{"encoder_arch": "efficientnet_v2", "model": "model that answers yes/no questions on an image's attributes", "dataset": "patchworks of several textures", "train_examples": 145000, "image_size": 32, "crop_scale_min": 0.8, "horizontal_flip": true, "questions_per_image": 8, "encoder_norm": "batchnorm", "encoder_activation": "hardswish", "encoder_channel_attention": "se", "encoder_padding_mode": "reflect", "encoder_depths": [2, 4, 4], "encoder_kernel_size": 3, "encoder_stem": "single", "encoder_expansion": 3, "encoder_widths": [32, 48, 72], "fusion": "prefix", "fusion_encoder_width": 384, "fusion_encoder_layers": 8, "fusion_encoder_norm": "rmsnorm", "fusion_encoder_norm_position": "pre", "fusion_encoder_activation": "gelu", "fusion_encoder_mlp_ratio": 6, "fusion_encoder_head_dim": 48, "fusion_encoder_fused_qkv": false, "fusion_encoder_bias": "all", "fusion_encoder_qk_norm": false, "fusion_encoder_parallel_block": false, "fusion_encoder_inner_norm": false, "fusion_encoder_drop_path": 0.05, "fusion_encoder_positions": "learned", "fusion_encoder_connector": "linear", "init": "trunc_normal_002", "residual_init": "none", "optimizer": "muon", "muon_scale": "spectral", "lr": 0.017, "momentum": 0.95, "nesterov": true, "orthogonalizer": "newton_schulz_5", "adamw_lr_other_params": 0.0011, "steps": 18000, "batch_size": 384, "epochs": 47.7, "lr_schedule": "cosine", "final_lr_fraction": 0.1, "warmup_steps": 1800, "weight_decay": 0.006, "adamw_weight_decay_other_params": 0.05}
Rows from block 7 of the image encoder of a small model that answers yes/no questions on an image's attributes, named by matrix and row number. Rows with one number belong to one channel. Each number is 128 + 24 x the weight over its row's rms, rounded and kept within 0 to 255. All counts start at 0. Numbers have three digits each.
After each channel's rows are labels from the 100 images, of 14848, where the channel reaches its highest value: "responds to" is what is common among them. Only what is clearly more common there than usual is listed. The data: patchworks of several textures. In brackets: how many of the 100.
# convs0: expand pointwise conv (encoder.blocks.7.convs.0.weight, 216x72x1x1), inputs 0-71
# convs1: depthwise 3x3 conv (encoder.blocks.7.convs.1.weight, 216x1x3x3, trained with AdamW), a 3x3 kernel
# convs2: project pointwise conv (encoder.blocks.7.convs.2.weight, 72x216x1x1, transposed), outputs 0-71

convs0.83:176104135129153143166137122124189105109092088072130138148128155135132141157144133170133112067105123133166131119117126119128080141122129143064137118115127158106124153144118115124160137137105111154126158128155132106111
convs1.83:143166116126074118123144138
convs2.83:119068123112124101096132159132138106162131159086148126148130079095160169148115087144105167113133142114122089084152124179146133145111115108164121103145118093142150160139153138115144127109123091139151137143127138147129
responds to: striped (39); rings (33); checkered (28)

convs0.117:135158143189081160134130124084121118135139130153164099135138111138130105102135137133100107105125130134117111122093115148129105102164097089130080136155127099149158113140114142148090096091090138106079137146167108143136
convs1.117:145103136097079108130108127
convs2.117:087110140108102084133137072124093110114137130106122165119119120153171146169164114095130101136094147140116164137159119139137124134119165149135098151102146149063133097136125138143138146158131131139162163140094158116145
responds to: yellow (96)

convs0.187:134145103118149135107138135087147106161201131111103097128100119165113100131080121127120151135123130083135104110120177133121149117114114136110106128085097101135168168136134141096153145077131126123127109154113104150099
convs1.187:120152116164158160118158113
convs2.187:119160132123111155068151124113133109171131150165151130170138140134148138147163156093100126153132130165144147134107125106116173147094132139152169155120148127127141117138113173139094140097163132147110124131092079107091
responds to: patches: two (53); bubbly (40)

convs0.144:135119140082075119130131101118148123119104145137136139095135123159158123144141142186133109129138072117139162133116085146127125134163104100099151148140146166084139195166136157151121127123126107134142102156106139105141
convs1.144:115121133152080125156157149
convs2.144:101100118146110173154130152120183107143147119119162157110162131098139146108165130106088145120121171100096124147103112101157136149118113112126135109090139175096155124127106164124131106097118124090133121106149163138084
responds to: plain (43); woven (28)

convs0.145:157097122120118105104141145124133105155133074154118142111189127134144156152134095117108177136159152121136166123137145126163124145119120108112112130121141133089137118203109147150096122128122113116169146084141135083109
convs1.145:115135123130198132126126125
convs2.145:134185095115112138162100106169141155128144148136072134150158099097154092162125146152134115102076134180120089116161127148100137102150120160136133125127156140135090117126115138089129109113116135139121169113128110122114
responds to: brown (77); triangles (29)

convs0.57:122150125073108103137125122113103106118138128128128134185168111140141152152134146165086144124137120141079126121168129161135150149100136100117131091151145163101153132163132088145096149144074116109097111171136118113127
convs1.57:127124130128056126128128130
convs2.57:168121108127129137090114177100149078122098130138111133104130150117089109105108079091116127098134131120140112117099162082118135122149112130079121168138147102106091166096130152136148143096146142127177121119110133117143
responds to: brown (72)

convs0.72:153143110089196127136148131133110097143097139110113136125119133104094104110111161093094146164169086082110120126117177116090141110120086144159127114123128139130154133109153180104131134115120149151098136135120140117154
convs1.72:131165116172106152115149124
convs2.72:137126114165125152117110130108180103130140121117137074108147126096098174124136160103104082106112125134100137141116139110138113137162112149149146106159080135108166103132078114112128162176115110182123122142128120150146
responds to: rays (100); patches: two (59); centre pattern: rays (47)

convs0.74:126148172141136140142155079156164167150102149163091094108121187130104144133133111104117118147177137120070116072122166146136165131128149148127109099128124130132147125153122125124129145116131129151107109135084113150120
convs1.74:118157129167112084141133112
convs2.74:143116104131135104122122126152119143170085167129098090131118130140088108109136178124136166128151130133101117145151109073151166143130119070132103125109131141149086126107106149110135180113142140154126085107118159154146
responds to: rays (28)

convs0.182:103072144147112153159127116150148145139084115120135086117128116116122076158163113122109146133141139125148148131144117135111179124160129157155159096144125130125143158154167144142118122163091117102145141095185138124085
convs1.182:125127129130056134128126129
convs2.182:171146106126118115129116140093128126148135122151184152122095143109164135167105117164159136158080114119129167124119144103098075132171123126133120116165137110156104085142149155143084124142140143104123095137083127133117
responds to: black (83); grey (73)

convs0.84:097142119162111102136118112138118093127098130126133129110150126158141129122139089136197172113127156168147146145160137092106143102119166141101147117162103156102123198130129140124123112113132120131162142127164085100153
convs1.84:133154125146069152129136134
convs2.84:132100141123120105127135125124134128122126141095137096156124108091106157124159143151103095143125156089137111167128132106180103139131102114135138122151096108092127156074128173072155140130118132096096083121118158174137
responds to: scaly (58); triangles (37); centre pattern: scaly (35)

convs0.53:061110114138190114154112112118116155109165143109098168114099140110127114124110100105150109169113146156123150116103129081135129090121105123125150151136141092141067148113126122112113145145138094100107109123129155099128
convs1.53:114134125146192144124139116
convs2.53:120122171157178161165144158168110138154126110107145139122104150110115106105143103105129079120172156111139135098132106135151105093100108131120104134112159114077080151127116089155136141142150111118111157128104142123160
responds to: blue (91); green (85)

convs0.211:131161121129123101148107086096158123131157162104080119202186115117141117103131168127112107155130149142140143127113088143100141137127125166135138098122137110123099168152136144104124154128136118084129089121130127097099
convs1.211:126121128125057125131123130
convs2.211:140133108121137116140147110155075112119101123136161108144110179149132134132144068100124108093168113134100099099150136100140128120125100108114071148135116148126153102129117126138131097137159137185172172145119101139146
responds to: grey (78)

convs0.46:129152131158112131174096078167125152147132182115182124149098129136137138089095097115124103116110107122151105121109135159110162134116150132170144137112109158161118127127114114124126142133132105128067144151096079135117
convs1.46:119076098155123142138113145
convs2.46:176080147146115123176101124105108127071086131130130126113134174132107124087150119166127180141161132163137136146128133152118141130132092125140128120119119154123120113105123118141180172117119117152146085102098142157119
responds to: red (97); orange (95)

convs0.31:103117155107109103165152143093177122133091109136147148133134117135154056117109145117116140102110105151131132145151109076124083164115121113096103154137113140092152109132169123106160115142109147125132129169100145107153
convs1.31:123091142104161096128099123
convs2.31:158134135127157107151166134125136153138164152163091121127095152143103123096130168125104085097103146076098123101111135107112136131122126119160150101134119114164095106119104167116121134183127144114144170161113087134146
responds to: patches: five (86); white (74)

convs0.54:155126150161107132132114167143143080128098149134138098110109098155134150109125128096137154108086103113118145137101154122111118096095116182119132142101116168098174126183153090129134132149130126113142093120155095091128
convs1.54:134148125138060132128129134
convs2.54:116059105120090160114108149140142138150158112090142121155149109136141154152119097178151146137123117084140134104111135133149159148117104126152128100138107088105142136147132109090116166148088103133121114120140176174128
responds to: striped (29)

convs0.191:142123127082115172133094123135151081163130122131156096154136124108134146096083151139121074158109103114130177132117131156085118106130133124159157101132145165140131123120100161086114155122113129119128092117133147093166
convs1.191:095111145115113161147131087
convs2.191:124089143103147127146082116116139165118128148131153138120162113068144149137122112108130145106154131169145145098149047139160139136140084120103153116145152116140156140124142124129088134166092128146116091121164125134109
responds to: orange (73); striped (30); wood (27)

convs0.122:134076121119104152113169134175152167117092108144137131166156085132144117117101116128099149133178127107115150126122111159116127095112100102125118125093117128161113182117176122146155155110132132142161127162126126109167
convs1.122:121078117089106129128144115
convs2.122:134082110171105118140149138117162133101143149117123167124132182155116152070161135156140133137124159110086181111124133112120176152115099106124137098112120118104140127138096159152163111133108107114104118092133136156107
responds to: patches: five (51); studded (34); dotted (27)

convs0.118:139148121113078159132135119124136132103086122142197087117128125162145154091095117081112131124131101140129165139098115154127137138105122113116163167113124116115113128129156162151109091115133077161129119128127170093155
convs1.118:128141130160187146129142124
convs2.118:142142132117176176155151143129103100102131108146070122135089148175162138120143121131132131147136121172082126096128179090146111145125169102128152120157112128110147146123127113143074135137121170124123135131143102157140
responds to: plain (95); patches: two (59); centre pattern: plain (50)

convs0.25:103118127133124101154118144136139142176145111091124146116120085130092106095140105098128118116121114101099150112124142110145116130121068165099122112123111147147118126151122170117150125138093120125112076127144220145137
convs1.25:129148125151188144123148129
convs2.25:129094142149127144143147132116100093131107157104082130102155135134159100130143120124149132151131161102136109150124104082123113163173137100118071141122117147102135142153081093140140147149120141122146113181166151163166
responds to: cracked (78); centre pattern: cracked (31)

convs0.49:117105129124078127129136124188164129153126138137125114072121126145097115147126186115146127090125122138165145153120135167134090134130120140119131103090137158116113110138133141127108178151136127173068122131138152129081
convs1.49:136179112156103113114108131
convs2.49:108106092118120117173047113128106132122102117126151108154140121159114174129123126106093167118124134158117144115125122155144151135132131103139115109135085112156121115098138135126153100076117126091150146140197131148137
responds to: rays (61)

convs0.214:104123130130126089109112143126126146115076119127175130109127133143145092116109136152134103119117100150150136134123154183156146126168090078145136101103114128073145094096129120143159173139135177113129115115156092129153
convs1.214:120132123129198136128135124
convs2.214:145118123122101135148178180118118091110156117119145130100147139096141144163065105121111135109107156148104130112129131130099132150128160129111131137150176105135053136148147133147076107112145140126122147117113130175122
responds to: white (81); scaly (41)

convs0.147:122117139104095125098136137123133118175139090148145111129111159073117140142146142155106181150139142114124133121164107138160124130131181135124130098082104130128155072153127129169177139146130151098168153124113106115144
convs1.147:087129106107165126108153117
convs2.147:167114090172124161113136101150136101186149152137127143112145115072154124164171093154125110111147149128163128133115129148116122132122109134174112105129105138135147118180107106115086152131105159131138134116110170154126
responds to: purple (73); cloudy (28)

convs0.100:135133177149154137118103123174092113165133152130152137125098152129160162090116106138109155200116167111136122147105089102120147124081148116120125151148120106153128135094118121163090122127096092142153123158126123123137
convs1.100:122132127137198131124136128
convs2.100:138135114067107150160147134109156122135110149117144105107140167128107096144092155136182112054131099144136143096123172132156125079163126127108167115137110140152125133123156130129145159111141131107149106110144158124114
responds to: purple (99); pink (99)

convs0.159:110140160134102152118124096129101140149151088158092109116140123072153115177103100148112143130122101126146104133115126123109101080147158140152083128121134152101114165153119122129169130187148093110138131121090117156135
convs1.159:136140121151170158125169123
convs2.159:098151142113109139125186134134125150160149116115131119134150143114139128131135144154110109113144140146159108147094134153113137117127155124134092101110119168124099182145144171178115164139161110125186163133111127128194
responds to: patches: two (62); plaid (48); woven (44); centre pattern: plaid (28)

convs0.94:148149114119140064132186114107122135135098136126138157111119077170163118092101139140159126100113084151151135137101121130147142128110162118149142125148117132134093178128119162116164113142097094137121159149152101111145
convs1.94:112143130141068128123158132
convs2.94:129145136118120066094158128167144128131173137131138100129107136077146136135141151139121127142151108101115110136115170116151114150078100095138120084146120105080087143089126148120108154108133132103090106085107147126118
responds to: scaly (39); honeycomb (32)

convs0.111:138060091190128106151141102120115169150121085114175185109135125135148118120102125168084118116151113101154128144119118142128112114129099143125108120130115146145141119105121125141135081137094126111110157142119089150111
convs1.111:137120151117063125135119135
convs2.111:125158140117132129141097105124180118105175128167111156133143144144082113095121125084132109138089125107102127153134173126068111148109126136115144139170172124155167139130169096120130135095133158104134123140139134091116
responds to: white (100); blue (83)

convs0.136:086114154155130135169099114123183127110123109103151100104117150115099122081136117100153141108155136121148161127094137093130151110093141149108114173135179154114126100097142142135163110140123105100123155080152108120126
convs1.136:125135130134057133131125131
convs2.136:104123120071143136118095098144085152153105115139142117183135111165140133158120133155121144132142123153133129118165109173116159137134090118148147145134096116081155180161094115120105112107134147177166132133130145118122
responds to: black (70); striped (35); rings (30)

convs0.128:127180138156136132105133165119123106127123105121092122108137151126150137142152104097120150125102123145116149147081128134149097138132130133138086163161119147109099114096121101095077136087077142118099131171121099148183
convs1.128:130116143116065110133113136
convs2.128:151159156135107129124173113161116146128099114128122117141120121159142094152111139121135111127143122131096153125097111087145149156145118139148097111112144163108159118120097108152050126145074144141182160150154116102140
responds to: blue (77)

convs0.59:084122113128136109115099121134097133096172129103144084160138132118101106150139131138090132163116159101127136132114116111096085136155107108146130132120111133071104163091147105130115120142147160105174104071103123129095
convs1.59:124097125097120103140082113
convs2.59:127149124156141098115153158121106121172130101121134101124110137192151118140127117102165085161112138136160140141098121105121108130133148182156093160135131135105184107107116147159150123132138114136105129117175151088158
responds to: patches: two (72)

convs0.105:128106151172149105169119134129100117121129124100137120126145133150160122135090105117133102141090116123093106139126076141104126136150065112054110144122107119086107136124094137140122122162178130129132108165132129165144
convs1.105:130104143095091088121120140
convs2.105:128148125153143104076134136155117130155145141105080120174112149177125095121121142125146081139093121125084129160149113086111105134093141122155139172130127160157154130154121114166140146169131129153099133149123144092112
responds to: white (71)

convs0.88:128116133100113126152167148132159114159095095125169097110105142149107116089179161124089168101138115103138115158086144114138129151118071167102141139119148121147137085142133140119126129137116133136102125154174153115099
convs1.88:118120124107174103118090111
convs2.88:114133148110132161159178080122127132149181140118105180082116151092142082144130131092099124110141135078078115104150123164147129163106152136134123130117165141142094127129142100103140131110122143105135129125120098141144
responds to: patches: five (63); rays (61)

convs0.209:156110083145127162120113127149151111106094142120162154122115092114150152100129176131135148120143123160153128146132162091119159119168151153151153119117131120084121145138141107150099108092164140179096104107106088098135
convs1.209:114149127156176141114157114
convs2.209:078123126129108133129101103144147084124134150103121106102141143179162140104132140127164075121125176094126137143130122106146104144098142105141137069152126108114104136174111120159102148135108147161151134165140100144160
responds to: patches: two (67); plain (47); striped (34); scaly (27)

convs0.179:146117117119163137121122123116157086184112122136127108109111135119144155129111185117089109170098121125122107126131147076151123132155131164106125104130097156126148111113162148116103118160127100098067116105139182143125
convs1.179:139087134102145100111097109
convs2.179:142140152156147092127150119151110114095105134104153158127193132185122107146152144126115125097085088116135090110122120170105106128137153181111133124127144130134150159109112151120157130142122147076129151128104116127082
responds to: rays (41)

convs0.22:093114108156114124114102095151126083136158104116133123178125140094140068162102164151154141116114113143078143135134116131130118099117141132138175117157118132107131165144115157150117113124142130119108177109123156091080
convs1.22:129132124140196140126140133
convs2.22:160122106097136148117142128080109091129101096092155095116103111131109125090141079145127157118112110123134100147150127129136145159144105138139109145164143110137102087175116158138130095170104114143101126126096112113187
responds to: patches: two (55); striped (28); wood (27)

convs0.82:090112134162109144162079059133144104116136147126144114164139114102130157078126126116157109149145111139134141132121093174099148130105136139170153120108129125156146107124118139157161114143146111137128135166105156119070
convs1.82:127135127133198135119136123
convs2.82:159102097070129144166140190130152116133137088088129152097120119155095088153117101116122149115107106147140097140159130136123118111131119133109124129158116130086099168139102101127172138125149112123095112084102145121137
responds to: red (84); brown (79)

convs0.69:130149111142136171148122122177146168091088089120184123093109128110117164117122075122128114122115121070119156135147139193109140144100133142155126139095140112154127139126113111132130127178104111143110153126131123122119
convs1.69:117141122159187137144135137
convs2.69:146140139112149125171131148103135145148125116138126096170139159134152127132188138121122123139156108168076155135156179100138104100128142135128159151162085125092152152124133124131130130149159105101161135104129100182103
responds to: red (73); patches: two (51)

convs0.138:089104154131105148136164106124104087141133126140083138153128174153148148119120161138135124122115152184147147167106132125111149118077112095092104115128092068104103103124126159137134108117104115124118112152123119171126
convs1.138:119097130094160092114106127
convs2.138:129136126157177152141183109117128159101140097089118138132181121136142080098122135074109090123127100103075123159144106141118107162083136159127123127149112116147129145125157109125103127163134135108127174123120132120123
responds to: patches: five (73); spiral (29)

convs0.163:131177125106153117160109109159112135108119115158111128127128137107105119175156143115149172154131123119153128102126101174137122145100134146113112097139104135124140141118166109110148088130164153094096153078134166190140
convs1.163:122128118135195138115145129
convs2.163:117172086114104133156126118142116127118108141136183077150144189132098115103105148124162073148130115161166139148101114143080141160087135117118133091126119136141118125091139151130125117159142087136130106125127118136144
responds to: spiral (57)

convs0.157:110171118135110092158097088123140104115135137108145118098130091076136124092112074099123145128142123131136117095159121133120097139122163142123106144093084137148118139163105095099136125138155140080147128091114079147123
convs1.157:128125108107167132123108080
convs2.157:150137116122097125121117112091150144104105119136054119110123127139129079099086114135099122108120121115200133084117139126126173136136147131107118092144142131166149122133138097152075127137116168119134173147132127128141
responds to: red (88); orange (85); patches: five (58)

convs0.7:069147133118107098148105135132138126095124144114122100169109104141137080138127137143135119170116102168138097146133158127152165128173125124146148101088139131115144069106100149118131150129114172137181129127148097101120
convs1.7:112130127140196121128129133
convs2.7:187107094137131119147116162163136142134137120144150123079111110127150113135083092145163137095102137117129130114104130096078132123094101140117122102157144170133114117173165140142125177144116137091127115113151125174128
responds to: woven (31)

convs0.27:118140107127121110150164114066095081133113088131140140157110144115121138122127122162141145101153140102115153122120148154152073137108135100136118141098167107084156062152121126149118169103141103097131137134126115098125
convs1.27:139095121147075116132148114
convs2.27:108112092164105094116140139115149151122104099107141115150141083110141121147099100094145140101147154080133173109108156097130163142166105131136132112098122155092135122101146112126174090113152147155099105129164116149150
responds to: yellow (73)

convs0.89:097129131177125086110103114130143144109102124127102153101105106124164163121118116109142125179120138129106135103065125131153125105167126128114071165123151159094100142102122096114120107126108177127091100138132140112110
convs1.89:109152112136182149137147120
convs2.89:091126162121133103148140140134134126126115104148155116074104112158119148168131123190101120127133146063097125080126150119090122159103099167157105136138111126118110136102117141168102101100130133094132140160144126138147
responds to: blue (100); white (80)

convs0.174:114156131118175138141153089098104132155139127117117154128114159154131142114154119137120117161121118127119128127164118160135058152169107145118144160100126127134100147133079135107142124152103095096118090125070093136088
convs1.174:132127122133057132124121136
convs2.174:137112169106113105138144152136174123119155111158176122137129134124125164124132151082122143114121103121150112143115138126132145128112190161155121117155142185144176153106171120136145106123160139159151095160115163156150
responds to: white (74)

convs0.165:123092131117146140138161094126138142124103093085176084101152160147115109122146081096132136118168140120108122084133158114135167143111146113160154163154147137133138127148113147169140138152136100128104176100109101133100
convs1.165:128127132128056126129128129
convs2.165:136112138172131086125137165130156140146121123146148149167118115108146163157103120126125125165090136105168139140116117140098128098153139141123148073067144113157149137119152123152079126143171123160171109109160136136112
responds to: black (73)

convs0.23:125152112100139135116181153115120120158139107122135128151158113121152137134134151162112142135099141099072126122160118109130145137108159055083126124154155137092146104154156094098107171141098138136090132151105110134148
convs1.23:126114134116061118134118134
convs2.23:157108113109112116123149179102132110121087130089071132076130147156114131146122106111129113123168126098144122117085141082140117144156162138105129134073087113146157154133150131123143151101161142144156106113133107106150
responds to: red (74)

convs0.113:109130098150178140142123087096154133127126150109164143142146109059103141086146144137134147126089122080161118130113123111115128111107151144122137150153165132122111087129140152147177157111170115132133121092163104144125
convs1.113:130116128120058128131129137
convs2.113:167121146115069111138159147183134149165083094154134133150114128157151139170080115152135127137122134125148123134150091150136102163145127105129131121172097088107153155127145129101090134117127138149176135131105128125118
responds to: grey (78)

convs0.213:127143146088169125108117119140146108151105144146138126160134168140119102128109115155125147139098107151163143107127122114171128107147175153121106140050120162157149122149150146140097090138147095173092145114132123109105
convs1.213:138087145094105106147113145
convs2.213:108121181150125130159141115157102119074132152109152145144133138179098131098124115151125130148111106120119111136099114150080121128133124100094090120138136112156102183131163138169093098150146148117183143135131110146147
responds to: striped (29); spiral (29)

convs0.206:121079128110123146144140124119118113100138157098130081164151105109155155083145098128106166133109112159076147139121127147151096144159134122121114118126161184149167079118123112164120133114118129116121130156135082155150
convs1.206:130111137114062119126117129
convs2.206:129153101158122130105150131133150131123092080157129129084092140110148092141113131125141112136134147138103109139113133114096154155114115163132187179150087127136107147123136130104136101183130111153182132142089150135096
responds to: orange (74)

convs0.77:149116124149097107146162119091109064152124127108097113119126128134128112143125140141191103104146139185135140154123114106130141141122149131138104140113145148145146190148149127132111151147098153163135105186157096110141
convs1.77:111134119151075137102148113
convs2.77:139081131133091085095129137110128150127117137143128141126119128126108121121171148153140112173120120139116148150147143070153097150140099095170115142166100125066118103129138171102146143084113146122159111106133136163111
responds to: striped (31)

convs0.86:136151111101089106134121134123102156135131140157109123108159121097119122115089102131165153124094120126084113132114118166120124124159186113132145136132140115078101108174138191181105118134150131155126111113102137168135
convs1.86:116133127130199127126128125
convs2.86:123114135156133133120118103140144108121086160064095153146140163132154147134115162140148097122116158087101111147095108101114135159133142126155103096196138166096122139107150126148124136158118127115140162171095121127138
responds to: woven (99); centre pattern: woven (29)

convs0.32:113099169119164081126144153135134078161125107124133095150121150130149096144131123117132116097120101135105119112158099155094096082143167143129129172107125145106147109127125104135120161147072075128129125116133107095158
convs1.32:096161135124105104147156101
convs2.32:114119122091140109108099110133192103117153141072149159135122149107152141159092102115156159151157122169161122118122114153128115109158153141157127122156084124138112151135089116106132130081113104106115148097111116132090
responds to: orange (78); diamond (36)

convs0.87:154116116107122097081158087107131130125110125092126131118137111160128119124123088080127130115116125140125183111152092141134168138152118100121114146159126127104105159172118105132120154176146120121097099085126090181133
convs1.87:126138127140196141122134120
convs2.87:125134105109125139089152097139120115146120144129150135110176118137130056133098128126109120115107153118149108142157097136154160146158127135128141191189113104112088137145102165141112114143103086109121148151115133093145
responds to: brown (100); blue (92); crosshatched (31)

convs0.212:133130089145109153137129107130208078126112158132148135115159171158155120122115111154147103149099126141165128133152105152138149146097153140097116125098092148082122143143128124113098119138135091135150125110104112091167
convs1.212:131094130100146090126089129
convs2.212:145144168148171163139126170125110148127092126122102129136083088131116118114139097134115118098133166082096121151127137175121154147140135200131119141117126128137143129144110104143145142173150109116148130188142124113158
responds to: patches: five (80); checkered (34)

convs0.153:119184136116123135149124142102099101097134154121109094111099113126149122183152092103126136181100118110129160140114101107080168135109118112156119118106131166131122136120084114114148092116164123168136137134169120103104
convs1.153:121166130166171143130141128
convs2.153:138181126104109110143161107124121094134136154132141145126097120110118139138098111151103160108118125142112140132144156134124130109104128126166189109150101144132102132121190165079142138114098090120103187087135104117140
responds to: patches: two (53); wood (45)

convs0.109:176110112111111085109121149119126143106155110149130147106184150143150130116141131109098158079140151110136120137124100109152123098128103130118127143115157114075170134087114123155093100133156090135182156116129169127127
convs1.109:131137128139198132126133125
convs2.109:101115091122163120151146133130143135142124113116110082121096111121124115156126136122143119085093114138132136132144189182090120108171102129088119123118131168141112137154143109109111185096115144094091129084130119131100
responds to: blue (83); teal (75); rings (28)

convs0.124:139090166094096153091128095092139109139116134165115099150129182172103124127134161108108107136136116134107155062157111134122109118096130134136103123114096142114104115123124097103148139156145148098097173105122105121128
convs1.124:117092120097145092121103107
convs2.124:114101130123178087143164132108118141118138104142135176116192134135165103139130091153103097112119111119128143130127107126128122175150132172119127115145156132174118145118130141172124161137124112127097146188131151088113
responds to: patches: five (74)

convs0.169:119132135157133121137135126144140141112102141167106111122095131139145057143120121146136177092100116146143107119177150140119085152088141151094102137134116158082166122147089138090125141174121142130119151094126107153128
convs1.169:114086126087137101111109119
convs2.169:141110147165121107133157108110124137167113164120087138123162112165103099099150100110115099104101160112105124118101112131073111113142136097105092104157132156134116134108147102138106122139088129139109129189086164115140
responds to: patches: five (78)

convs0.15:174100113144135102157177118150137115107105097129142121141107160115129176151109081111091137115133153146116131157126135143125112133113108149110150129094131110143097170128138117150110143110086082169140140090125133063130
convs1.15:131119093145120098123179126
convs2.15:102116127145108123175116159155125119115109098152147113142166107158129078135146138123155139124139119082107138113118168128130157113122120095104121093087120138092094094073119152058134112139113110089117142114122140123114
responds to: brown (73); checkered (36); honeycomb (34)

convs0.41:149135106123143123115167125150111116180114121103150119137141113139166124160143145134104132134132099069182149160148138143146114109122159140110144105128121134152126137146177113074103152111130097125092100157101147070119
convs1.41:123137140143067150133148133
convs2.41:135137061172144133090109142106124143126136148164106152098119124107159179100114117140106142139180117115120115099124138098108151171102123159150120120162157124107118173106100123131130137094123096110143110128122165131166
responds to: plain (29)

convs0.178:147112130158099109086136137175133135144138128095107136088130093078102145134130106149106095142127180130131145119124092117118167105094094114129123083106158133149095108140123121119151104115144129150082135080123121113173
convs1.178:129129124132199134125135124
convs2.178:164163087110133155147135107119135135161107109137163110073140112095126082103117123146155166152101112131124136159160137141096110119172099165084135117147129097146097144124142102124129147146115117115152066125127145112144
responds to: spiral (29); striped (27)

convs0.68:134102105120117109120130155116112131119162125187105086143134098124168131122117110123123070128101134141171112102121102102149122150114090102115160109133135132158137141142134165097151075170154177131126107159154138104141
convs1.68:131129116145133165114072128
convs2.68:134158155103151146172105107131134163123126199097146118126165133096112151157151101131139126122132117181105138164143141121142150130092142104135080107142127163146114125129139170120136142089138101137087104117095134133097
responds to: black (78); honeycomb (45); triangles (33)

convs0.141:186101132118076132096136131173133125113128144116139067122135091130169146104119097118119136129119109142122135101145108120119093155155081126118131117116130104170145159116118127157113105127186148124137159155147161167138
convs1.141:135121135122058127134124130
convs2.141:123104130170101127127133123072106135160101181141082162128157153149149097123114144140130133118117139129158116130126131136165127105142168126128099146138131164131118087140153149143143174157119160109136110116080119160074
responds to: black (72)